A small image classifier, trained from scratch.
Model: 1.12M parameters, arch resnet, norm groupnorm.
Rows from block 7 of a small image classifier, named by matrix and row number. Rows with one number belong to one channel. Each number is 200 + 40 x the weight over its row's rms, rounded and kept within 0 to 999. All counts start at 0.
After each channel's rows are labels from the 100 images, of 14976, where the channel reaches its highest value: "strongest on" is what is common among them; "place" is the part of the image that holds the peak. Only what is clearly more common there than usual is listed. The data: gratings and oriented noise at many angles and scales.
# convs0: first 3x3 conv (model.blocks.7.convs.0.weight, 64x64x3x3, each kernel summed), inputs 0-63
# convs1: second 3x3 conv (model.blocks.7.convs.1.weight, 64x64x3x3, transposed, each kernel summed), outputs 0-63

convs0.15,172,175,169,159,147,214,182,190,152,179,158,203,195,253,162,223,142,155,195,165,157,168,131,211,176,114,181,226,173,172,229,162,134,95,114,164,172,185,191,144,181,130,201,214,204,189,193,213,127,162,189,210,119,201,161,167,188,148,173,215,169,174,173,155
convs1.15,108,247,234,121,179,137,192,180,199,175,170,176,187,269,179,238,212,179,223,214,157,200,234,202,191,173,258,243,179,213,190,261,225,178,191,190,233,241,207,151,155,199,161,190,195,208,131,136,64,152,118,188,186,201,223,193,210,214,211,233,156,142,185,164
strongest on: stripes at 15 degrees; windowed patch; very coarse
place: centre

convs0.47,222,219,225,214,158,168,183,196,223,197,187,186,293,176,151,288,217,186,216,203,203,186,256,266,224,97,244,182,208,160,150,221,177,174,174,230,286,101,168,191,252,175,288,217,126,168,162,189,209,195,214,217,176,201,249,203,245,214,162,243,175,202,223,194
convs1.47,193,225,237,123,200,200,159,209,218,190,137,216,193,175,123,188,206,152,185,185,146,185,247,222,200,193,136,271,167,186,216,49,199,204,244,114,174,226,187,192,208,110,253,201,198,198,183,236,178,165,155,167,209,166,183,271,212,150,171,200,177,184,212,197
strongest on: stripes at 150 degrees; windowed patch
place: centre

convs0.20,241,166,104,180,139,271,214,126,211,226,176,210,251,279,187,223,143,213,205,204,139,201,180,179,271,198,209,225,178,206,186,184,208,170,152,197,206,198,235,162,174,187,355,275,226,167,173,143,219,178,192,173,181,175,221,153,176,187,195,189,208,219,213,167
convs1.20,114,243,209,131,131,159,122,182,243,169,186,178,240,157,164,203,193,204,165,208,151,236,235,186,190,196,203,245,157,202,188,138,244,237,196,167,204,233,191,184,212,167,278,183,201,195,148,234,128,145,114,193,151,142,177,236,236,131,195,161,184,139,220,198
strongest on: stripes at 75 degrees; windowed patch
place: centre

convs0.48,206,136,101,174,191,151,227,248,168,158,178,200,136,270,177,225,203,197,203,220,219,190,181,191,151,125,193,218,211,211,208,151,102,107,209,173,184,238,267,159,165,160,190,208,218,195,211,180,200,181,187,193,137,276,165,126,221,175,241,175,218,134,207,174
convs1.48,128,200,208,116,211,178,145,263,239,176,103,168,229,261,157,250,211,173,225,231,139,177,219,242,190,208,149,270,193,203,164,181,211,141,182,162,196,214,176,176,183,186,190,199,201,203,199,171,53,163,175,193,171,211,219,220,243,149,219,225,183,174,198,145
strongest on: stripes at 30 degrees; windowed patch
place: centre

convs0.49,242,82,220,185,216,205,223,131,161,167,194,195,164,221,193,182,95,196,207,186,207,212,285,203,223,183,175,214,202,181,208,158,95,132,164,156,178,172,240,146,159,171,191,276,242,162,155,173,242,170,169,241,195,239,227,177,145,168,220,178,190,180,179,194
convs1.49,135,221,156,174,155,144,158,142,207,219,116,114,198,147,165,173,195,177,168,236,185,247,236,151,267,186,178,173,185,182,248,200,202,203,183,162,149,247,246,181,250,137,230,126,204,249,177,220,133,220,169,208,158,206,130,267,230,154,188,194,181,181,228,216
strongest on: stripes at 120 degrees; windowed patch; very coarse
place: centre

convs0.3,212,198,136,192,192,251,189,218,106,247,195,286,164,187,157,258,168,164,220,153,173,222,161,185,222,92,184,155,196,247,203,153,196,168,187,187,229,177,218,208,208,189,277,203,219,259,221,190,194,177,188,204,167,186,256,71,197,163,205,183,234,169,254,165
convs1.3,132,205,168,152,186,205,105,202,232,171,105,166,209,158,188,205,181,162,183,228,145,239,253,159,229,183,187,237,195,185,154,188,219,159,205,134,181,237,210,184,213,136,253,172,186,234,171,226,126,180,115,221,151,192,128,213,262,147,259,195,186,188,253,185
strongest on: stripes at 120 degrees; windowed patch; very coarse
place: centre

convs0.53,211,107,179,148,191,188,192,159,200,190,174,161,249,234,153,181,182,217,240,148,155,197,258,111,228,140,194,180,191,207,238,186,102,187,151,189,211,170,216,175,206,147,197,323,175,269,186,241,228,232,220,146,198,258,215,150,164,167,203,199,194,154,206,205
convs1.53,160,252,244,119,220,205,127,222,232,154,127,178,186,199,146,239,221,165,209,234,167,193,250,194,225,180,201,282,203,220,186,109,181,189,179,152,212,212,151,193,208,135,255,174,205,157,180,220,125,146,141,203,190,176,194,240,277,154,191,209,137,170,239,172
strongest on: stripes at 75 degrees; windowed patch
place: centre

convs0.61,191,266,230,175,235,220,195,252,206,251,158,220,233,166,174,114,185,165,178,169,174,163,288,142,227,172,175,154,206,236,171,183,112,125,225,177,222,221,160,150,224,184,105,234,237,238,192,194,217,216,129,207,238,208,195,237,131,203,204,181,231,163,133,214
convs1.61,229,223,179,199,147,168,171,183,244,192,118,166,182,175,76,147,203,194,140,195,215,249,204,176,135,135,165,230,183,186,172,92,224,191,237,187,218,205,208,195,267,140,242,217,211,233,208,235,213,193,194,172,271,218,190,236,240,207,172,193,123,193,265,200
strongest on: stripes at 0 degrees; windowed patch
place: centre

convs0.4,213,317,271,179,230,209,167,214,163,232,166,231,172,185,181,140,174,143,171,196,181,183,198,173,175,133,141,186,232,184,158,153,157,154,206,198,224,139,151,194,211,176,147,172,208,249,203,186,180,199,132,217,245,163,189,236,95,206,169,191,176,159,110,232
convs1.4,196,203,210,207,164,180,188,177,218,205,120,203,171,185,114,168,217,206,157,180,164,190,266,197,239,206,164,259,190,246,214,69,231,231,269,125,223,264,253,191,229,126,219,193,196,224,195,270,234,229,188,179,194,161,150,248,233,147,174,158,176,172,204,175
strongest on: stripes at 135 degrees; windowed patch
place: centre

convs0.7,148,199,150,163,141,145,157,138,192,158,182,187,159,165,205,212,217,145,234,175,175,224,116,148,132,160,221,163,202,181,207,175,134,173,164,233,173,124,189,208,183,158,241,209,250,210,293,211,184,143,224,149,210,146,148,164,149,158,232,199,196,178,141,175
convs1.7,199,258,258,182,211,193,189,243,242,198,146,191,195,227,161,229,186,181,228,209,135,168,255,261,219,205,167,343,199,188,256,113,254,189,283,140,249,235,245,200,187,201,270,201,224,216,231,232,166,175,174,229,197,213,223,257,244,175,193,235,176,196,223,194
strongest on: stripes at 90 degrees; windowed patch
place: centre

convs0.8,171,215,214,152,194,136,156,127,243,208,168,171,210,198,143,198,222,158,190,157,144,205,156,206,111,114,210,222,187,126,190,178,164,178,126,191,167,169,242,173,113,170,239,192,167,202,192,228,173,237,174,254,204,207,140,147,271,131,166,209,190,238,209,212
convs1.8,143,245,230,159,201,198,154,203,233,177,179,185,211,202,197,195,224,199,166,166,189,258,218,152,167,179,232,278,135,150,208,130,234,233,203,160,208,222,172,191,218,225,260,159,214,176,140,195,79,145,87,150,130,170,223,231,224,176,175,191,172,156,200,184
strongest on: stripes at 60 degrees; windowed patch; fine
place: centre

convs0.25,217,138,171,192,197,220,179,214,211,186,177,231,232,193,147,212,204,160,215,187,167,258,253,140,201,117,204,166,215,162,225,152,183,195,185,186,218,189,344,148,239,189,205,193,188,249,178,203,158,206,224,202,144,320,244,132,200,186,231,221,210,238,123,208
convs1.25,124,271,242,108,204,139,149,185,214,166,140,194,178,204,110,213,223,160,204,205,138,171,223,177,180,187,220,258,178,201,210,110,205,187,199,115,191,252,174,176,190,124,213,211,214,169,161,215,138,151,141,171,214,153,242,220,219,179,155,212,176,186,204,171
strongest on: stripes at 15 degrees; windowed patch
place: centre

convs0.39,160,261,242,164,223,198,184,212,185,251,210,176,253,239,173,205,242,229,220,173,180,197,192,189,136,110,227,143,229,141,248,198,168,141,157,238,228,141,244,211,221,179,178,194,210,230,278,260,174,188,195,174,167,200,166,301,182,190,229,161,191,157,114,270
convs1.39,188,209,235,191,160,170,188,191,219,203,166,206,158,226,142,203,223,143,214,212,120,162,253,263,211,199,153,286,207,183,207,91,246,206,247,76,190,284,228,160,224,146,187,201,198,211,217,269,213,174,200,183,198,171,212,255,248,166,200,230,159,218,213,202
strongest on: stripes at 30 degrees; windowed patch
place: centre

convs0.13,194,238,223,172,140,169,175,245,140,223,184,225,184,218,164,182,213,201,191,238,181,188,107,221,194,118,202,293,160,246,185,182,185,138,236,177,181,205,210,186,122,139,116,195,232,230,309,186,192,189,183,231,178,219,162,251,228,182,243,190,249,201,131,183
convs1.13,158,179,188,165,182,171,153,228,229,164,128,189,226,195,174,214,151,139,215,242,52,131,254,267,223,224,123,231,204,191,197,186,225,182,226,169,182,249,239,151,169,137,216,153,179,225,214,247,186,179,164,199,186,167,193,239,238,126,220,187,180,202,248,185
strongest on: stripes at 105 degrees; windowed patch
place: centre

convs0.24,229,162,206,185,164,168,205,209,222,245,185,169,191,170,183,255,147,174,198,157,224,185,154,123,162,177,156,193,160,252,191,163,219,143,242,161,233,318,209,148,160,191,156,262,175,211,166,120,178,174,154,163,203,170,288,178,183,201,243,125,191,211,152,169
convs1.24,134,178,160,122,179,210,109,199,234,207,134,171,240,149,209,251,176,161,192,241,98,230,252,188,205,170,172,215,165,189,117,204,164,159,199,204,179,208,186,200,216,174,254,159,184,251,219,188,117,220,148,210,162,210,127,206,234,135,237,163,177,197,238,200
strongest on: windowed patch; stripes at 105 degrees; stripes at 120 degrees
place: centre

convs0.23,180,156,244,172,191,177,217,217,184,180,201,234,165,295,209,202,228,176,220,143,239,225,179,237,178,111,173,182,246,214,267,215,166,133,183,196,189,197,179,236,188,206,172,221,218,256,173,170,205,174,187,164,140,176,190,162,105,191,231,187,181,145,51,184
convs1.23,173,227,218,159,184,172,178,192,250,171,121,183,222,200,173,211,176,173,179,251,115,144,244,216,179,193,140,286,203,226,172,105,233,187,266,126,208,221,200,149,201,122,241,192,249,241,221,298,170,187,182,203,212,184,191,213,275,166,210,201,181,228,229,211
strongest on: stripes at 45 degrees; windowed patch
place: centre

convs0.60,210,228,194,170,159,217,158,235,241,142,158,186,186,184,167,153,130,157,186,255,172,165,314,130,221,172,174,161,161,166,162,163,162,134,206,149,209,192,160,148,170,183,259,178,172,179,167,140,226,181,153,168,212,273,228,159,192,183,190,118,189,208,164,167
convs1.60,103,197,157,184,181,177,97,200,214,182,112,161,198,171,181,186,177,237,154,178,181,282,230,156,198,162,221,239,160,169,165,192,267,200,181,177,188,220,191,170,224,177,216,127,220,208,136,208,83,186,138,218,125,195,183,205,235,191,224,184,194,160,220,190
strongest on: stripes at 75 degrees; windowed patch
place: centre

convs0.0,181,227,173,189,146,236,167,180,202,207,200,291,149,142,176,191,231,209,195,184,167,193,111,228,141,181,208,155,289,165,213,206,259,185,192,212,151,162,143,207,147,189,115,258,258,218,264,191,208,135,192,221,213,157,181,210,228,197,216,129,251,148,208,156
convs1.0,168,197,226,109,207,205,146,224,227,194,141,208,254,206,199,232,183,156,195,219,114,150,257,226,190,191,146,303,180,209,223,124,221,180,266,127,190,198,177,162,187,115,273,196,204,198,214,236,151,194,165,200,225,186,176,255,216,127,183,193,161,183,196,172
strongest on: windowed patch; stripes at 150 degrees
place: centre

convs0.37,220,143,168,177,190,205,196,199,231,170,184,257,171,234,198,129,165,123,147,290,146,273,241,125,217,185,153,256,212,178,154,161,162,155,246,201,176,138,239,154,230,177,217,166,191,204,194,183,206,206,225,263,163,227,216,90,236,199,212,242,200,181,171,189
convs1.37,143,242,204,128,198,187,110,244,233,159,118,217,201,231,139,193,200,213,194,203,150,252,207,157,180,148,210,270,178,215,201,118,198,193,223,187,214,203,147,156,215,163,248,198,215,211,152,195,73,185,145,184,182,166,209,217,244,171,201,208,168,149,232,142
strongest on: stripes at 75 degrees; windowed patch
place: centre

convs0.2,196,156,192,195,164,207,192,245,197,234,201,261,187,79,177,223,162,191,178,175,214,172,142,256,207,141,180,199,126,232,281,209,185,229,244,170,151,195,181,185,181,156,168,172,166,170,209,184,178,217,189,240,116,209,158,202,316,186,200,223,241,211,277,153
convs1.2,153,248,237,150,212,202,136,213,231,178,131,191,221,202,178,227,182,150,194,207,102,159,254,244,228,203,175,265,227,182,191,101,202,187,242,100,173,244,207,160,213,110,264,168,204,184,176,244,193,150,151,183,183,171,161,235,233,150,203,209,189,206,217,218
strongest on: stripes at 150 degrees; windowed patch
place: centre

convs0.36,199,200,100,186,210,156,181,201,215,160,175,199,172,205,193,249,231,156,213,168,138,167,223,177,168,237,166,207,264,195,236,166,127,151,212,218,178,229,242,223,218,184,271,191,228,253,263,193,191,260,199,157,201,258,209,63,221,210,149,208,161,181,132,168
convs1.36,165,242,237,159,222,200,161,232,233,211,147,189,233,211,124,216,200,145,210,195,145,157,243,191,172,177,164,331,156,215,204,113,227,232,266,124,205,226,193,164,197,131,225,192,218,199,189,226,127,192,154,213,206,182,179,268,218,154,153,195,168,156,192,167
strongest on: stripes at 15 degrees; windowed patch; very coarse
place: centre

convs0.35,270,194,196,185,303,181,165,231,175,168,175,201,215,239,150,192,222,152,188,214,161,221,339,172,207,205,153,175,230,164,230,178,146,226,218,187,213,204,250,167,240,195,179,192,160,204,180,141,186,283,228,231,253,291,182,191,182,196,188,211,181,157,118,231
convs1.35,168,248,213,158,166,187,165,168,244,148,98,174,200,149,112,177,223,192,161,197,178,228,213,151,174,134,216,260,215,210,163,116,150,197,202,156,187,213,179,192,235,181,258,207,186,228,214,207,140,216,107,195,193,173,191,209,243,232,121,182,190,194,229,109
strongest on: stripes at 60 degrees; windowed patch
place: centre

convs0.40,245,232,152,187,124,175,230,193,174,206,211,184,233,265,172,234,241,181,240,220,232,154,141,174,184,127,216,194,125,177,246,171,165,103,135,220,168,175,214,182,208,161,259,182,257,231,253,219,198,135,195,188,155,210,182,251,158,181,239,180,276,162,139,214
convs1.40,155,172,166,131,163,177,141,185,260,171,111,210,216,180,194,246,206,186,209,216,124,180,265,202,236,210,171,268,204,188,180,131,229,158,235,162,194,243,200,192,229,149,219,175,204,227,210,282,120,164,153,187,168,161,148,220,265,156,252,195,129,184,199,176
strongest on: stripes at 120 degrees; windowed patch; very coarse
place: centre

convs0.42,195,107,120,198,176,198,216,183,191,144,179,198,182,151,151,220,248,155,187,171,202,163,212,290,152,163,185,181,144,153,204,181,172,163,187,183,193,173,253,203,289,155,318,194,167,253,197,248,196,165,238,194,143,214,217,138,217,191,184,257,185,199,229,171
convs1.42,162,233,266,146,188,189,167,176,245,178,133,207,211,155,150,234,205,166,178,170,182,194,216,222,215,179,232,219,173,181,180,136,202,233,226,141,226,213,188,221,217,197,254,183,231,199,149,228,102,114,63,149,129,165,227,244,198,153,186,189,223,177,232,205
strongest on: stripes at 150 degrees; windowed patch
place: centre

convs0.6,267,241,157,170,226,158,191,191,139,184,163,212,227,215,151,242,160,182,167,240,170,178,164,201,192,213,224,248,190,175,220,161,123,156,256,192,214,199,225,156,131,169,223,156,205,213,278,175,199,239,148,223,292,188,208,226,105,160,204,232,281,147,144,216
convs1.6,165,189,234,142,231,176,152,227,211,176,112,200,212,228,66,203,205,158,203,236,105,173,251,242,176,206,160,260,215,199,199,151,224,184,234,185,202,243,168,174,165,118,239,208,185,185,200,213,129,180,112,189,205,186,201,228,220,174,154,218,194,184,215,133
strongest on: stripes at 15 degrees; windowed patch
place: centre

convs0.54,142,174,174,183,175,175,179,154,143,178,197,182,162,151,115,243,196,181,229,145,212,198,118,190,192,118,194,358,180,124,219,175,204,177,184,176,192,187,241,213,174,180,227,184,181,202,277,134,188,176,177,175,165,216,170,204,196,151,157,189,197,202,240,195
convs1.54,95,173,194,138,195,213,88,221,205,196,151,181,255,245,149,273,175,160,227,226,143,181,274,241,194,225,177,184,183,185,191,218,242,139,195,219,195,193,182,216,170,220,248,173,193,195,207,221,78,208,127,202,148,187,175,217,204,137,212,194,181,199,203,169
strongest on: stripes at 105 degrees; windowed patch
place: centre